config.toml
model = "multi-label image tagger"
dataset = "drawn branching plants"
train_examples = 36250
image_size = 32
crop_scale_min = 1
horizontal_flip = false
translate = 0.12
rotation_deg = 5
arch = "poolformer"
norm = "layernorm"
norm_position = "pre"
hidden_act = "gelu"
mlp_ratio = 4
parallel_block = false
inner_norm = false
drop_path = 0.15
patch_size = [2, 2]
depths = [3, 6, 6]
widths = [96, 192, 384]
num_labels = 16
init = "orthogonal"
residual_init = "scaled_by_depth"
optimizer = "soap"
beta2 = 0.99
learning_rate = 0.0012
beta1 = 0.95
shampoo_beta = 0.99
eps = 1e-08
precondition_frequency = 16
max_precond_dim = 1536
one_sided = false
adamw_lr_other_params = 0.0025
max_grad_norm = 1.0
ema_decay = 0.99
max_steps = 6000
batch_size = 64
epochs = 10.6
lr_schedule = "cosine"
final_lr_fraction = 0.1
warmup_steps = 1200
weight_decay = 0.4
adamw_weight_decay_other_params = 0
Rows from block 9 of a small multi-label image tagger, named by matrix and row number. Rows with one number belong to one neuron. Each number is 500 + 25 x the weight over its row's rms, rounded and kept within 0 to 999. All counts start at 0. Numbers have three digits each.
After each neuron's rows are labels from the 100 images, of 14976, where the neuron reaches its highest value: "strongest on" is what is common among them. Only what is clearly more common there than usual is listed. The data: drawn branching plants. In brackets: how many of the 100.
# fc1: MLP up (model.blocks.9.mlp.fc1.weight, 1536x384), inputs 0-191
# fc2: MLP down (model.blocks.9.mlp.fc2.weight, 384x1536, transposed), outputs 0-191

fc1.293:480483489465522494479480514498504517496521487523420517495479452468499523516504523538485503511505511481487491507495475517512528532504520461492517492507505512462452484528508466481445519465502512493579538521472516503520526511479468529482490524542521508490513504515547564506503479521496506453480505507467498514516521510522504505514546537481522500512432474503541477507541488508494483532544507474468508507448475492541510497475496555534450499507487504538494508434436462532506482472501511511493512514504504491488547526497558502497441497527456501534529489468530506548526549497467522536
fc2.293:524500546501485495520491525517477514516507511489490478478510491488437528517497516512493475492474532517487486528525505505509467514510539545499458489469533460516502502497484500493497499486485486457487515472478506527505518450506526444475508509508513479489469495532510490486513508499535477467435496478406566480502483527471537475500498518500515483524519463502491551468482481472471450480473508505516516506542484482545526465464493516551537495510507489482523533445466500468490524549503483512510468505440520506531481505520480497533516543517482468518457503527499517473510510493533523531
strongest on: thick trunk (95); red berries (72); leaning left (40)

fc1.275:484473529530524507488447497481548486530505522520509490503507453509481502493534521505510523478475503494494472499524452522504476512429469460492452497463516489536504503495480509548496482496467469447496461503448499510489462501497467504494534492490495498497487498501462501514497518491495442542507527485539511499502477480435538491491450539525511514504500523502413518520514484542481474502498499493495484504466524528462484525521487487508530492505517448530537492529498507519460468483502485489506469501489507492514499530472506558524528484543490500494523499539518520488476496494459469493
fc2.275:575506465517500472517483527539530504490472505479498535509500565549523495516514458520480492490499488524483504513443512519511468486529500525500469480515511510565524494537510500531514500534502515526514525475518564482501510519493514468492512523479514523521542499551510540487492491454526523477503466465479516520485514527487474516504484493495529513537496467505527472488469540504495540533515502538460550469510534515526495492468501467531486498540504491513503490489453463500505509548469487467480501500540498541471473538502485501559465512456493480493489486550478533481508515485518450541
strongest on: thick trunk (88); leaning left (53)

fc1.127:489491436452522496477467526493514490527523506500494510509510473554514490519536492515490517533486477496520496525488488492514502486517460451534545529457463487479498471463513507531519488461499487528448504461466508473525519500504493538510479502453510503477509451492489515512460524469518513474488512492449525481392489549506532468443536522515545514524499551464493538540489519484542481461528533499509523485521538501528488524481485506486491510508538478457505522474474485496497454485519549451541536508568539499517495483468506482488517501491496500518516499551486502523508535493516452528
fc2.127:478488503471502526492518537523475486538511504466474516498490480490457524498508480504506473521483515513474498488537504514545467519479510482455465495508447473497460501506511487499487475493466526549497523489479528507587510498528527491493538475564500495499494485519533409467488486515505488508514493498500465512569465466521467481502496502538475492520523501504492540465537539482501568527505526510493495511481506526492481483524510492523517510514476495500474481486516497478519483523520515536468543485451480476477481506476537488511450560507468478509488482497482444531451489545477471443
strongest on: two-way forks (95); narrow (71); pink blossoms (38)

fc1.234:490492518461522509507481485445521476511497503494521480512505472508528509550535480548529495467487493486489501485510470464532460504472484494497498484538456477536531512458469507512503497462464487526485510544544508501463489514380487526499512455464460528523505462504457453494494499510542503494486523531448452494530507501456538494478490498508505494511472543540472526515486491484533525536475475476497496479482493506513485495515466505507503482491512505476535543458471511502547522520495503520534488489501449515526523561492520492545496504476502539473468526553525468517482507498516480486
fc2.234:515495499529536508475541531489522494503513477508510487516552507487492519516530557456454481511483478523477498518429496536512458494501497492493474503464478517529505481506541527502478505506500492484515496479510541514508514520500513488496531535491486513546499542441526501505508508528511436541545466511546485503547519456506518493505474487474539465492539521491480521494504469462532476458493495511502525479515512509485502500483509554458496513538502516495506465461482468508497498521479475509494510500523501453492482525498492486471537449507479477477522538489513497504490471473476462507
strongest on: thick trunk (68); drooping (64); autumn leaves (44)

fc1.510:523509554512499536501515479495492517536469500509519494502499499515520518506476490462496515484484467508508531511489464517469486526467473502534489463503507500512498530492525512487464487437516523479522515505500520538478478489483463495499493449464531494424490527509506467512531504497505546471482525485500519519465454514491504497510497504503468495501542475464527531507531468548494475537472522487475502452501501517490536510513471513500489541512512530495509514527562520439522509489489487444555498541470527514484502505519486487475496542508500509483514502517467526473469514544514504522
fc2.510:519479446539510513503475497505478502474486487478502524492489534492471502526483529470501497510524552502484487472490538490518472473517525504542514507543502540483513512514506479501471481491524543521447517487500506481476482454543501514493510514568471514535536501499473478457502510474491478508549494500519490501494503492500494477472482509522504481522513549499498514512512505498496560473497459521519524509513535469491495542478539466500533482529464513503504462498496542544520484491475524523494491514516486527498510491487497490512506471480483481511484464494512494556507487467481476484
strongest on: two-way forks (86); narrow (74); pink blossoms (44)

fc1.208:523516495494517462494505485464483489505491478479489468491504496494463493507501481447443551526508497524490499493500502498523467502520535491530505507504523480473475504507493512481534540518513477503503511511507502530482520522512512484501488477530524419479461538503483460450453451456487506526534526479505482494546507487485522510486508487543494501473479497493481465525523461496509481534519537523534477503484511478483451489477522471449508536524523488509545505522451462510495470530484474495462513518556488523493478529563465452476498505466504472519497537458520490459535529492518514513
fc2.208:477521467506542492515444484515498534486478480538453495477508517494497502497508543477519510530489489482505507504513488546447542521491461522497504528516481506511503491480487495542482510473514498516479514498541516495514471498450547506500521489458488544511488459496493497480532521496510456494499504538450540498502533539486516446482522515494494484515491489484492517499512517508526509463490479448499555472466462482517484513499494562496483494518457468508491454456494504546501521535526504549476494501466490491467469498514523487518472476487493477529509458524499457512461530504517537491
strongest on: thick trunk (93); two-way forks (73); autumn leaves (70); habit: narrow (39)